From a checkpoint of a small audio captioner.
Model: log mel input, encoder arch convmixer, encoder norm batchnorm, encoder patch size 8, encoder widths [128], decoder width 320, decoder norm layernorm, decoder activation swiglu.
Training: 11600 steps, batches of 128.
Data: trained on synthesised sound scenes: up to three everyday sounds over a background, 26041 training examples, 57.0 epochs.
Rows from block 2 of the text decoder, named by matrix and row number. Rows with one number belong to one neuron. Each number is 500 + 40 x the weight over its row's rms, rounded and kept within 0 to 999. All counts start at 0. Numbers have three digits each. After the name is the row's rms in percent of the matrix's.
# gate: MLP gate (decoder.blocks.2.mlp.gate.weight, 640x320), inputs 0-63
# fc1: MLP up (decoder.blocks.2.mlp.fc1.weight, 640x320), inputs 0-63
# fc2: MLP down (decoder.blocks.2.mlp.fc2.weight, 320x640, transposed), outputs 0-63
gate.119 096:470536512535486488551517500510520436514513434510577561523527463555517562458495483506438580458540454409478525481466453521477537502472525521595414523526509567516533555499473463466466441541488459
fc1.119 094:479531540523469531502478511498483499492514506639522559525614520522481475491477513518492475481445541498495523519540483457476491555498509441474504558478552495481512516498491522477494491527575593
fc2.119 095:450491508444500460489493457462517513512473492515576454448462504508492459410457568523482511517465504514549504522464464440552509524485547490484601494506524508454501456530523435539461599523559412
gate.120 101:497542520507513535497580458535550543537442533486482560443490515483491467526537526533462473460483510493467522503596514503502537474493504488539495485558500493473471523498493515521486509541416427
fc1.120 102:471448516528452560466575529516491479481555454478465459536573470552496427539445517519553434550440477478513485535517416503507468509449542545529573527523499423400524492542457459481544584488493543
fc2.120 106:485519527507474542543575496549470457480525465532514421510503556479465480472483495570440505490490449516522530517467543451493502483480504523524476436423464529487462568566501552600491465457483486
gate.121 101:471453495464444577468465500556453510527556494516525509524548513593491496563536503494482508476530507503539540522468428485435454470472487554481504451479472431485488508518464436472459532481541487
fc1.121 098:579539469539520470552492516530502397454425461506526486467468483528524531545536535553521518413503560460530537542485494478481422452502573585495491445484529471518465499498479568533536467482512559
fc2.121 102:591540583427547534504541478486529533476578502485517473477412500531471446468474571508550506439450514506504529556488471521437497527511495495469493565507508573479498517523446499450526526522510504
gate.122 105:506529572551506506441541479508528484590432485529366501451439554499417508558544518448538474549468474535459546490572471469470460474407494495591535553540487510470476456516511452554458509582498465
fc1.122 104:484528440504467481512480487493443473547523489524541474510598525544460511498540508520490448466548579465548564389508463487513544444579467469480471500458475495474459510498500491410565494572534527
fc2.122 102:458455417518569572489436467472469495447537496484520543508525542469451516484523488476450512484499568502471512519450404427494516486532480503490582536560488538456468467504542485433467512507545466
gate.123 097:454562487487501579534440497440565528515475504429482432457542569529542455437476512482468496539592499421531480473432465459498495424526534486513481518500536516486528503519456490461509500457448439
fc1.123 096:390465583484518486428482476511446463513474500513507502418530527502504494442463561440528527486581459546539515479485491447446549456504490512451537514522509513499503486451523450487474538472469477
fc2.123 098:501531476445551511496530500523550563474528565468545446517510462509510558457595462537452524479405536482480454500416465500484525525515519432508536523500540492466551551518531547486410488466513474
gate.124 101:541476487574457503549466471485481492554488453546496461466504465503465487434483442485514443391511533475435599536469435483583485543495568514410540484492497507493458512429524517529547530463493442
fc1.124 101:439489518498463480516504493513503511461533441491435545514514473449620534536489466508469513473510491472483524526376459557499553481473460489490456510475563546484447446521482511434561546459519443
fc2.124 096:534443494538513459522513476533485477471450474517530585507481531501447490478524521484495540492506447539528529497484532435495448530564513544529480529439500574528482483508492479463507488424483495
gate.125 104:465434480480488477527443427562481474448509491491448510538482511506475475531540475499510510497497423522475533488499510567479546507498490537470460514480511473546517495595572553438464518500473464
fc1.125 104:539512470493540510508510547496585485543518550598520470526511455439556493518442448496532562458498566432463542504484523435509554525527501491528459525518454453535546503511529509510541506419488505
fc2.125 101:500545521539501543533438510581568429519467501484519474486505466564482486493433499475508472469478583550519574518563455503425390448465503452549461537521480533546521438441442474479496552594550458
gate.126 092:494583508463467496544592536436531568518589513529515546545446473506473498517486464528461515489516474511508396537533441490431526595489582530441458483555482522504474520363477543494430498469489518
fc1.126 093:552501431525532522478544508490511528515513451518472489465502534494425456525431449520537565545492519500526473536513507489497442495464494515484511524555543437516467547512465502517526491513537536
fc2.126 091:530516503453476503483510496483453559508492474444516599578429526449484457529456579535498442473475564497417482467446563502553421546493426477482477491548443496449497524590484490507496498565461530
gate.127 104:498463466466469444568544472427452498438494524523535447517479517527454473543477480396480526556567456471523545526494469414472484491431543444494536506511464505565475462497507525461524527461516499
fc1.127 101:563495405485537467478535541446473528453442519485532514507436501446531537517510554594513573353538459527553477550466487453523501473485526499487500459431492508573534431526507547520566532459546493
fc2.127 100:520521452556443514586461453483508443475437548527522519438481478489511543442457544497461489526505476497451503454505494450474495461482519477506516505524514491528515440513435456496439494419580481
gate.128 093:398443551514476528548516611493497514442425462499479463520412495559508437542514509479527586506495531526605559402455517504474488524509449464533527555547507438492495496438454539506459491476518494
fc1.128 088:444506436485471509499514494566515547452475471519511560540501544457474430547474474478570490500491557507527578483460544508531495531523472488488552473522486537587442442473531480562465516415506431
fc2.128 090:473480425492487523492481524527503545474506537552440521457587501558554502490425470476452490578493535452522537450450607622537493464433543553494504498507492443513492472478464408402499513417510491
gate.129 113:533473521595501551475483551506542521486453482532501496471520450407501546472551506442475549535463526498425470515453458491426441498422509459540577504508501579463463532546467529508433543473489531
fc1.129 114:490466488475509485410464590542450476511463459472515540452479488508510564546502492502461547521459571553478499539500522464527470430483438560464592487521500502485459507554508476454461513495503539
fc2.129 113:509500516529537437561479542517494535521491529478518554480445418609467504519551479494512529535510522504538451502574519504498454530533479510455490542456540462493508492514484499526504499522456420
gate.130 109:497444503527597422492463488573566488473546427514463522527484583498485510585566465450380486462466466528527503469437499470535489515489524505563552517453460408483527540462536480446452533490451450
fc1.130 104:562496526464461541499499444519554469441546521501486521456416485492509504516584429562545601536452555494454520537492490471417529477477493499523515448513441518482489476447460469490508512481468504
fc2.130 105:491489557529486503587569444480544514524502535455504448580478518526499504511584485554486541501445599484451476544558512546479446538492499569577513495504494509486459512495520471514488551478516487
gate.131 088:475491502491482477466487503429438534438444611512496587532453523524517526452527521528473527465508511521488492471433454498563478470574514503516562457447488557493471558502495445530541504579487561
fc1.131 092:435444459525470453523527562475519533549437482485486496447524499479484468489473574514576461456495462529491528529498469465572526536517475512513473514472519527557470443519535414454557498516442537
fc2.131 094:407526465594538537485479505465456534471590488500472519493462529441518517487461544395474439468517489493519603521507518540492499447540494535480486487492496518509498484526525493579414490475498468
gate.132 093:468480460495460558527436449502487578575503560513537512537488472492557457507528507514538556562477472546514558518527454451542478552533542541483511516564488477458565422530468468450539502436530566
fc1.132 098:492500545487462581501537410405517452505546486499450513502467536527492533491514419466494414537520441506502515504454523539545559517424453519465540505545540489474497432513427397484503442482494512
fc2.132 095:530429511545531517531439563469548441573528525522456540480495554504521417494529526472447482554480452601484550503480499526439537536470562504516438512425540540520442497573503466613466474511452512
gate.133 100:479519535467479529563522559445476485514504546425530529486481589518498525560498511585524457417519525575505500486504546518506504494509481502415490522513446528476579483526495515494531469522489544
fc1.133 097:541449512522505520483493455493501518457571479479602519495539551448530486525462513480473489520484502525469544518577531565512544528487454523441509538537483499575554534547459532510558488604496556
fc2.133 097:526553573477474476511531440522528447511494492487507531473535390531494510450490573560520504518429545513474447510513537510542502509508495544451504499564437503461529491434421509460429517510513441
gate.134 100:521463514490489550526405535505494502566495485463515505498465513546494566484495532456483445496489501532418501506536492466466435429476449435495498493484457568448594490467474543463515517539550478
fc1.134 102:477520496510510537471516490522503509465507494511533419524410486469489419548492459494540576527565535466452450500580430539541439506547508527531468536559473467464433621463540530509480504466515503
fc2.134 097:629482536550493505443571536580462519493485517489521529544495536520557483492544489508444481478464521473510434505514466522516543434533537525512549487529513544540451529466570538486500496526527487
gate.135 105:414460580403490441537522456478492488471447476428517465486484502472423550534550517500516527438539507467449469488446481444520457503502574488522442495536406492451538504540517473532577582493541470
fc1.135 108:538488430581577474498513521510523529560530547556490469493582493487594474434465460474471429481562431526571490571506476433560495487542498521506547526471513518525470495496499503542463486536487540
fc2.135 100:472479479465455495430564574509480387504462585514545550476472494531492542640518493531443515459515476535497556429541441488499526484502409510469498507525495459490532466498556452506495487511535494
gate.136 096:526504528555506440514476555478462526485527517528516499553553536517464425473510570512523457405404484499493508478468533539471509513447483499483545520576495504515536470485513505450454564497534585
fc1.136 091:526482600474451402499444493446448513472522444527519451514456536428499498489445549484481424421491477510539506473485507509506463580562580579501446460502460511482538503600506441453458492524520435
fc2.136 093:475539484482415449485509411466472446397487513424602544516476489420442539428439504508516485461470579527567493437498548489523529410540599476535474438513407555519509547517483473539506507484512511
gate.137 097:458443408450544516506546513523457476516523487550534516539478500467530530556493532511467522541503458473469522474555497522465507452506470465501455508578491566477533500514480539460404519518442557
fc1.137 099:439505493524480481468496487541449472529486519467518456516499527512546400470510518530516514528473484547471565463501493497478493538499506518520468534522442453476485507458595557474527521527491546
fc2.137 095:495505500452532459437480470508497498457485546546489590470528539480527474553411465466427498486488492495481475514493577487429518491458451539582523418537473538474584487450445461477489478508550522
gate.138 098:474521523475455434469485428480469521547484442485468487493498464558445533434519484476628579486476480482474454455450496522492449493520559490485563527453453557564552596532558511493465416454491479
fc1.138 095:456488568444547467426454493470526497427509526459533451490585447523492431437496468542501554475486490468481525483514487541484564450494536462466462536579466498460515568580473533495524518437513511
fc2.138 098:525572487478485472508446411490492521435484537478427531513488527455497543490516473479467432547501511573472523504450469506503468465552506450495498518473557482498512521414492512487471533487575534
gate.139 088:500405514475465512496472580529498494488544508563502540459524451554510516527533499484483538461540443471480527459462540486487500486494490500513475461504539510509517476503490461552496550487464465
fc1.139 092:480510590492426461511514425444459481494427436509484501559438562485509443520481462492502479511527541541559442539551543454534526532468584556477504519498539522515537573495460491481534458456504512
fc2.139 092:506510537491504471556528422462439505521514520507473528482431536460498529508561562516524488410535480444522492569548531470510569442508549517506524457474547564556442481399500502490533535542491446
gate.140 097:480548536534495448502501504491519461570548496474465479517505448432525561572585462496454461545485438480490515497481449513479534594460491508525547479509463533453520515509491516417573558576475504
fc1.140 099:538543458533450439516442545482543554566496538581544557461498459519515475499444522470477449553496519543470471543590500419533520438501490572504506523493503595548521501501445526465505584544517546
fc2.140 100:404592569405510506493544439451458482528537561501472503569460536493471519495476476493483484501461495465540471527469476470440578497486426502484449479460504440452504448447501462485447520493503459
gate.141 097:478489525450488474527544556415520482434482516512475401482500465473504560457509484516465522481410521513469480522518481459515477495494512520517518496503579532394490497554501502477548475480475453
fc1.141 099:519477490450510397511558474588503454489441447477507633501530496512482533570506520544539559516531482472497540493549543552465562500470489580510548509502447476571500508517421462464538564546482445
fc2.141 096:510562552528392528489497485525540483472498452520429435524509504481475476488497417517460496523469501545530534542507470549504478510529527533513512490484558535499471493535445480482502484472490468
gate.142 102:575558491496558494511474540470519527476446530466456520500529493520572515492454479543509484512570532446547517468482528431477503505494506408549438501524557583526499468591517545540495518493510517
fc1.142 095:546503459489518568518494466542504493504489484498525471507472458489497458551462418518434376509557499528500471477500541494492510465553577533513504445496514495531558462494491454599502468536419510
fc2.142 098:472530529420462452488462524514497528514469526477485526438519548566497430472485487494510429474507428418554528474542505573446563569521499623480453488522468537503575518498566546497503511430459498
gate.143 100:444533533490526483490479462481523506510515502482441520468441523531465496542485460560460413491521552433528478441458449495494478516465537468450526558531427461457525483480463506557486611446491489
fc1.143 103:435474562421476511574430492462552462515513494509445515510507453500466564519545444482441543433527559510469444430542514494458502451485553496536528485542547558535515436491481534443488497491547544
fc2.143 101:489481491482504531548467472460449601479504544515474483540540489454472598523542468505418425527543595542478464498557482549452482468433546529520470490448477514470515451482405502538530521494517486
gate.144 098:553529469509522508589504486482456420432458480493530498524543391561474487509525547512528434514523559534481515530499543505434587560420513518494551468493498521547490510439447481495604498587521511
fc1.144 100:558454530518472494499446505513533491561458497495541463498571470427521483593540421495517504511504545471445570501464495514514450427547499525438542527500518514524432511499487577460435487461486447
fc2.144 099:534499451553561501526486527462559469536550449466450487535478483475525440474499476551458433570411512477433533528464436549499454531579486544492534516486558510529480563557546463446565481510435504
gate.145 110:506497477587528435577515489521466547532485513475464457500485455537515457489523532520475551488521483510432519544451549482471487492481505488490526515503413439466517519559626504601546472465458500
fc1.145 106:544536507533482579480523431526499493500574529479516529527575491510509548550544492412502523504448458434490570515496497467422497460499490489520470513491471474397473431500511499439545534454517470
fc2.145 104:543548530483502444486520553514413505560509495465499485515504497520491430553533495523515489524515458492437489476486439532502579470509480521481494507484466544477563504525499416516448420534497562
gate.146 091:478518521418567585528490537514555493510558506505562535515506495504505481495533520430529509436472536514526521548408508516514561482478508481499453481529518494485510520472528540498541650481461475
fc1.146 092:552579529501565458455545508548485434553525471487493535562495453483469487514487547506455497599519559520529530570509569489479514522572493565511535534471537516573504554558412520477460535436476531
fc2.146 096:505543528463498438529410494459542454500524461541427465445600587474500454517561449479462483483459464508532491526512430527464491484540530575520486539527493484484530442463487494496535497456497535
gate.147 105:498544514510522555494498496561543480488548464564450487471549469503530492430464504490480497505424540569523491414520455488485514496439413440521478549520506508553518589426521526495511547526490520
fc1.147 105:455504468481508526461457458408518408468577464526555448587566531462528445455484432471478453553467555517485525412466543470516464464504492450546490544533486473516510451570471473481505488516466472
fc2.147 104:423497527495554516592502468524467510525515572547516480480492584511461454507483469538505479423521520590494478564491487442512543503513479545480455529490473436447506491455463476534548483565521502
gate.148 098:492440481496504466471479413510546516480469467500418508476462406489558468552496537557492465502509524469504559411497443445498510461531445507522500464443485510463450504520487634509422539457564490
fc1.148 099:469459411534463504500476520438548484480516600474540466507455511431529557435466461519474508496541470529492484566501491469498512547479536562549451394480551514568442507511473422428490576531502468
fc2.148 096:462443482502475483531529463476458444423385569497540519591495536469505563572544557537479445512490492512474456536534517508543511525514523567541482442531594426491528536566497522503576438446472521
gate.149 096:484518567463532449550554431517480517496533519503544508498554480463458475448511579514511464506488494594569483500504518514498477568501526497434501511494515511401502485445494481473526520481424452
fc1.149 096:482514557545497536444441449484485466404598540510476442609551476509484469546524524502519547576565467489481430458524509476533466468498516470508497509400444512476475523527473525508498544493527466
fc2.149 094:475547518501527439487514527475461569468470463535458549502477464485432521501495481429528477511403561440542532538481541554519496500504559514503451493420524450436448556546507463498518489501454514
gate.150 093:499501539532529470528512556514513531573545498535466551515550544569514516472509518530529550459492519475542524512431450584461526486526490564530546482415450499435477556475448503482451555489543453
fc1.150 098:433521500482501522542446506476472556461535539548427545524535429503485476492456571516462495541478545498481402545557566472489565449512526448517534533511547431526543502498495436500442518514494575
fc2.150 100:486442498477568506435429627577490564531470538592467587510515492452556443497536428561512495471500522560501599529468494405538595439513482513498531465571518508528515490529567522476476454477534453
gate.151 100:481450525528440513512505511427470513452431547526528539522576516512475513518522476476494543497502470479448479528529422528468431470559486478441495479439458492442523442603541479506508497536539477
fc1.151 102:479536483527576464443539485451455503494494482489486448490520511440578499459481431551501420515427492519494473501485486508484524504489561485552483443565551438499479503576474495475571515460445565
fc2.151 104:497527502471511475539497502458439431448523480490391495532554542539459540454448472483517449528498553449468510513454458557427539493484507460577504473525450486547548479478488443517578535511469440
gate.152 095:461528486478475463486460473508559541474547523600525492491488557499472470486468484508510506517563490543513495473512538462457467516478432431456518445470543495512511452506491470488589410474516541
fc1.152 100:490460425542402502469476489509510540559450541500577520512450579547481501589480513529538498421535478434449527520546505495443396526471468559457568436524498510506508579501470492477537535474513511
fc2.152 099:492394565525439517507441592456469478501481498492534585447539473469466523499533446538489447503506551450444428450553597493502479490486470473455492520462506415523472466398514479505477571517521469
gate.153 102:447531481555460435466460488445468517438495514501447484481459526533530527504519505514486456467500414510559523429522550505484440522515522488469512526492464518471499515498543483446464501584516573
fc1.153 099:507497541433495458468475473452450510465471598513515488451559507458503474473537517514482490473486488504514426564497579557478514539553465458545479501468508491508539503507523513502573437549496483
fc2.153 101:499436521469547436485620541478488487428504483540488442501523479504503483536465433476510488516493578436499575544479521502474418465520509539519522498538533527473527506555457438521525517468525494
gate.154 100:521488574541567465527539486430501440499447527571419524539503532477493511454494468455455473507455504503562491562509501548542532459506471480579532449501476563493536562543507565500479474500474484
fc1.154 102:529542512485503493568446574554548496531500468480536447528557479570423476489492509498439476510438420513522602529461531522548461533470558502503491555541494484557481451448486449481454523531505411
fc2.154 101:550410595522543492487511440469420501468591423588501523485439605518432497518475496490523492543514466455486491497512515467550481443581488471514543512552529477524599504561550488572471501513499470
gate.155 097:516497465541553453460520484504467457377519493456516533479503451510479418499501535538440529431507555507459492520510484477513542453467567453489506490478491491494473474455507563539604540534546522
fc1.155 096:438566504509474531445482453546507450552415530580509558515460504497471548571494534523464463507578490535531516443485465548478545561471505510515482482528546524492542551519467499549475491474551564
fc2.155 097:484528464443461487488489459538479428489532523488510521464520548491511526487510513455495515439581444468566439490533509502495460449449546496460433500512469502521470493536461457437475507437531536
gate.156 095:504535480575479469505530494516490515585483473479499552419470511525452490508514488466424463516490518456488544522516495466464486390463488544481469500531505457440494563572460517474476522453445551
fc1.156 095:499502510501495519527430508519432485529505461438508562502503505535474513506530521539511541503467584470512501414483463491472467542463439490546488521503484516540492430544530566482502519499505519
fc2.156 094:457531522462558481519422511431581515531508533448456543505493540500528472557491482416510627477503515481508581431528516444482511451570502526490516458523487505543585535504541516576505426501483508
gate.157 101:508536512522536492505546445582488494433500543493471483496468498539445517489573481541436518461567519478472491471489481517505482437560475464529507504385459516474516479532543457526484472487522503
fc1.157 103:564524530554474510519512481526515472413482455473532498488466502562483450527542513499474502458493512496608459449479468557529450486483470478417496547489476536523524516525529560493483443523513503
fc2.157 103:497512559444452452549545574504549469481495457604550527481512534511523528476511529529541500463457515543472503492528494514546458529510467517403563513434453471520455490492476466503463496481378469
gate.158 102:499484544559505508503475520483537433497584496515516527479533483582480460457564532457505459482544518465472517530457484510416551467573518502497535484434479538437490475444551507495480487607575461
fc1.158 105:454489523470509516509514505541476537542444492495476509501554461529455520521523417491561465494450509442488537501539512515501528530505465595470547437465477446503551552502509535515524458485436561
fc2.158 104:524445521570507538535442516524506443571548499532514507562554493472579521476544485531496488546504507563482507452457462612536454478490452528496445521470494511554506503461542440522514464456471493
gate.159 102:508552481492525483476436412549462506520555502426475478538476528485504531571537558509501499484481529522525476460405497529492516545503475501532448502440538474490422486529508528393477518511445529
fc1.159 101:443497465561481455465400533415503443521450494479595393511563495533467507429435487475515513470470443480486559472498513479490534454459437489545516524538509484481461413512413598509410518441465456
fc2.159 102:473514488481523470465487504527515524488475506449469536435504525442481503520428503422546452469573406486489482539533509483560469518499399562545523490501497510545444565443546499588512462499531561
gate.160 101:447524503513541490506516537508497495538512440518587534544536564537476488491491541498511501511570525517484552494571457509492498451556458574539543618453469535491493497537517470489506546479496479
fc1.160 097:531488500418509549533544488498539460469484402425493456445490519539434469540522493456468526467541531485501515457498438482499512449509418499505533457436461544548507553523518477482493551577523520
fc2.160 102:440528512462482561509465478572518490484482536495552463462555531574484468546465433495483507575498524482435509496484562468507511491570522462471509526495505461484483491526445508473534520510423456
gate.161 094:557518547483440566456483597521505470471486473507551549490397524430482457484486525573426548444529441522520559478533475513562512528498506480451484506463508543507445550545496553533546564516537470
fc1.161 092:509535485488368541477533535524468470441501511494509490530495520521534402455506532496474524449510522433467600524507559499488446552487492445490462557459540532470483546498517538467527505527536508
fc2.161 094:509501543483507525471488556486467500472494510528471502554564480472455494523406497480501597501443499506511510471523615546495532520499443583452466426467502478567527558538447469406442478422481516
gate.162 099:589420526490527473490454445460529500507539469406496507434465571489454499513543542482475472487559527481456529530486474447462539541487475469529559490494422453519502476495495538543472484536499501
fc1.162 098:445565476495526471560488536510516536457524537571424475505482463461535573487501467570532497555497449529516549568492521536559479470570444417458522515507501573535492428475494548489560524512492501
fc2.162 099:545418504467546482427530467398432430459468505547523473499544524469508494488508403576560408568565503520480512479510547425515556541468494452496524550454550481511516500487546532475490478513462468
gate.163 096:491579540512511526488514522531523501491561550522527520474459480458482453521484473517556441578527558484495442505459501478469531501487518492503513450508567526473508506541580440534471505449526454
fc1.163 099:456451547506524555487463512524558510532526514545483445438477548473494484473454536521470449489494454476454503507456559525427484522453458522453519535495491479457564542477532496576448518502508487
fc2.163 095:365577458529447473498544495534557533461466499512506464557519436493529491411570435521482528432508455440510490559488543461515434499454569455491484543541514479530499548507474518435486563491495513
gate.164 101:557523504501540440555478476457538454498468455499508477493528524445514486470479532584433494574488620554490609476510507521401476471526481492589429417521522503568510463445509525427469506511536557
fc1.164 100:501551507576559481512526507526537518529514493463450502450620488433580423472448512517491473587460548521543560504553547494507461524512417468531429502514532521527487476522534544496481548476560536
fc2.164 099:484495593443579514534514539479459581524426411520490444542531553494547573513497494526432430507451511537522449472498496474457493455512390499411474499470448459524485584522530554506464556538492523
gate.165 107:447515519505544471593510505462506523451513426533456562470534455463521551558476531512579536561505498508430448499496527499516460453468550445535472508600537423513503500437553466470453606515515499
fc1.165 103:506464537505495528438543502497479562512497514515389504459498451579510525518481551513490560464506521516523555473444530480545512470542532542482534433479475510510511512552503516532468557424551503
fc2.165 104:494471521433496511459577506475473462505451474488510539456440562578480552521591493500476476452410495535499504505572540523457453505520564543527526437480477515459443515416528462468482513423469560
gate.166 099:563492428458517523515557512474544592491467496529476517479551520573461507475439526496490491454476471551559489535406490459507505480384466527540447500466500458410435566498499496462500546605469523
fc1.166 101:553454551482532449500496477505483550535562484488528499537484535473514436487496483518528513563526504497506576508474557541482456533467468412488461582457501470510453518493509464601518473500424465
fc2.166 098:464539566525487489587491506431520524478443550506480510484464428535474524513484506522481525556539443421471484458506487465460463450505474444538532523536486585493488531536545524555500549494528445
gate.167 096:549503512526468472513520459612566432471439512481508412534522538497457501521488564587486473493535508538524526470531466504415532530502497533439560485437440487556531503497480504519531488520489470
fc1.167 099:513551500540436528519570486560554548519473513441512475501568501414440532446449498576530474439543483500539520438425500495439490579549517467503501524445505506496533504454517516523447531518537478
fc2.167 093:486471526444474437473524428559499594571469461497524516515490510546439504511513454514470461542522526508424487513489421475440456553444511438519493497469461549498540486534453517548573560495544483
gate.168 103:502472482429552473560551559539537514465467572502515504439450508549506519527468527438575470471514501514542553490540470532538470524545520465425529450536497543467499542457437561535469558491530472
fc1.168 101:523569521505525436509472529478515619614507503508481467494532450473446461501573502499462529502541484530469459511513485487491440468511538505475535450484583426472584482384569484525491521517512492
fc2.168 105:504496483461555474500473473467503541507509557414518483523509444473511480472455514422494538555521430475493505514538482562513495549484488464502502457568490487534542537492512500550461528530538542
gate.169 107:490505560481583543497493456425491467462442551473550528443494525503479436468547511447543547436537563478532503441524437506501533511487454514516597524505441514539563554458480513534468561511421528
fc1.169 104:428552512517463441504552443504521412461440502470538498509535514523412482437484487491528536471465520495506515463451478536528540508483570539447528449484487550510537509546487462518494509532469490
fc2.169 105:458499513542548515476482426544566504567527425540554534498537503491434384521550499548482463452513592438478501531497514512483484559528454526563514576492474547551538503440536540537524537559529554
gate.170 096:509550522516523530408459450534481475472440468454541482480476435496532554495531464461461515441448469495412435509486541521509520503562482501494496542496549502541553481455502431533524501547497600
fc1.170 096:506477467494516589474562482449554441470453499510415549532522455491541472514485486501494524533470506480534530470589510458555515506591480444554518500510466553496465455494534518528514471469580523
fc2.170 099:497500556449501491502459480529460519522458479545499518473512554467477504506449447501525505464514542463531500554485513470536487458482470439516475538449438488500479566594536508507551479517494472
gate.171 087:411637456503551538535483452477510462565570471460478553507508466490516515538505520503498433522465505496495568443513430498515552551457498477469472571474487534502500457484550473552455456497446543
fc1.171 092:431462491452568469597489567475454502463477472537447420419500543605469507515466538474572480465452516556517512527435538533480530521458520456591484475539570491545463553472511521541452535507483470
fc2.171 088:499446478512480505474507462524543506460433557471493514507563522483513504445452428421550503384575474537468516475541429535522535496507480448527456469538509484535454509516494487472497481447495516
gate.172 108:367551521511447541462521473518506537539491491419473489514549438483506491492506475505406513580419421521497498510486508447540467568533503531563532518514492464439509520505427573461473517435472391
fc1.172 106:539552475459494566516532535520593472457494472512527454457520532509474484517553430504534499506457522485520495499514484522517473500548489500537527456513545555500485555510437460519495551524528469
fc2.172 108:468493579421421475525527527484518490446514531440523519540519517479498507553539472516460454471515502476531495476499472488433519486471453481533562479479582573566537578553528555548509500450538452
gate.173 102:546482488578572501483554489538527552630497440539490519525499516529514495510506452473480500496553506528551448469524455530497514462583526581469517489521556512497437545518496494517414483449421470
fc1.173 095:493551531523573508533560465523514543472494532549514462569496499536459590507502430537526468437516409520494499483476496544481513568509488516487467445472491467505418574477473473468493474468471476
fc2.173 101:486427495501517534460523557467537488440578519486476451454516496472491560447419511432487501497452505493499509480494505510568510485485527428468517533475494502465494556511523512531504520504405478
gate.174 104:508459491546566401529495457530546579437522532573516548449525501519497478471527484466545483523490506484524532556455554477484447511451511514454517517499481543526509488475546555475427513505493496
fc1.174 110:567525508523534497495511502568530508423502464487451511459497482529590587473548483477458474499470473464528514580490486469506461441538474448538545531487463513461427511564470534528406525471498436
fc2.174 109:542557453474509466501514516555445507474490459462518514511505542483550561509541444539487529503427572499545452529451521522453463540451509485510433427495508480469497531472515531539454482455513585
gate.175 103:490545456509505456514493454479496499490484528507531491506534524547495438485494521564455450512498578496493560499506443455505527509537463488435501489518519562512456404471464517507510497492527471
fc1.175 100:470520528405522516480432593512478604529507533493470503465475532514523501544428509498469487498508456479481467529561464546526536517481520562464540443471532499528494411469445521471538531554524541
fc2.175 108:540565469580519554544456458456433506504437569464504501425517491472437468577465439529445493484584442509405468452506570480558575518485536486493470457524503499523468547419498448520548540500580530
gate.176 107:535516574492508465511540529551493496534428448438548464519410543508525519570475494541515521553462474462509532590521516494514476517540458488568449533499483487469491541510456491461469499485517498
fc1.176 105:504493525493610478534456456497536526500478535502472444466552541489498514538500498481470567528552588507471518515453414534497540525483527578487464512491531451524531485494514467461511536567515543
fc2.176 103:450526470556500536485474458454507477528498541507478494430523437504581519498471480495492416512506510558509515519464414516490478512482572563559497543451515490512526469501491544504464496531490455
gate.177 105:566485514529511541488489500518593579556496553488495534497475543508447488486508504503533515485595459531503540529506466431554500526446536587484516483497505530500510553494447543512467500545511509
fc1.177 105:461467555514505480490516555485516494506521582481432602513457524524521474490499480482507429509505464494485517545437543521576472523473546524553466506452519526519499548447458513538494477612448503
fc2.177 102:517525527477405514409604516490507486542503506499514459464486490569545529449379580429495513483455493497551550539510499516478459537437481507482460524542508564506511506511473506465516506501545530
gate.178 099:495559502498448416532529621458528568520499496500465480556532567471525528462517491427558451570524514466463444572453489520541554494476506439444438507517531472444521483550494506493499528530586440
fc1.178 101:520519486497512521607493564512515534519542426528504541520550559494537533473459483407539451533528509475458513518565503467422532506513508435523528553473442532478538524525413441469557505533578583
fc2.178 099:460536440508536515541522448455527588554476509502499530464528526501559480499449500566486506446600468442486425474514497502463573538584490495541464558519485496480481479513482578493453496574480535
gate.179 100:485478463473528447572526492486488496497545530476476570488493479483468497459439518549536521478466509480520560474515512494507498520485451488419531448427458497469515494537489499504492511518494458
fc1.179 099:526544508466475501517445527449495504502556520480534473561483500503398521495513539528597539460573529417556574474511486501506494524477475510494541586495513526517455438462556561477458484455474495
fc2.179 099:520484458523494511498459513514428494481469586522552516463502542467498494472442477391496549504511521493476425456492505505578620530583514539506500464551473527554453554458400485515502449481509474
gate.180 095:564504475466505401442422537534489416504513541415530462438447513459448456551510487499531484539454481450569528456384543545485542503507547477503442528573563490501547560431468478498476476516537533
fc1.180 096:522555531422519552455462541500515495453564542504528514483452553476446529465516521454466442489499475472487476555469541508461522525515529580519495526486451475496515488409474467493458506482498498
fc2.180 095:503469548471477533467493484521473525411475511457510522500529512548528449456440515507485476517464444555507527456507501476530477501484485476559534476503527533492489465512541453459472497515532502
gate.181 102:486491458496480476476554501500539542505417495442536433443434467496477483484489558539482508459472506413497475508482490486506490565488510472539513551425477529498491576479421513528506510487528440
fc1.181 101:510440487565508493538492506384473498498524531550539594413515493555518504474491484563460522493527504533539514488487535543523575457417445495553526475518548478470495568519445519484490430464526425
fc2.181 102:458482508498491500428513459392517443510565429456532520527531507521515490510487532506525383523411447515424471511542538533478526473511536516537516522511454490453494550496557458470436537500517518
gate.182 100:521548509529489494532450529547482504455511514511453539534522512584478496487489560452588538457476397537469507473537462523532515558496549527498459503456507513461551509533501518518509586482465498
fc1.182 101:505453500497503478541464502517511562485552526452548506497459452449494517469476505462527407532466495476494515559461451496515531564474534531517515488541456440471522395519474495536496516489530492
fc2.182 101:546553486496568486482457481523530505581477467476471491463520468517533485532499544503495498562528485487493539493489470535487474509529527462520504485481400486523481474480515523489492538504477429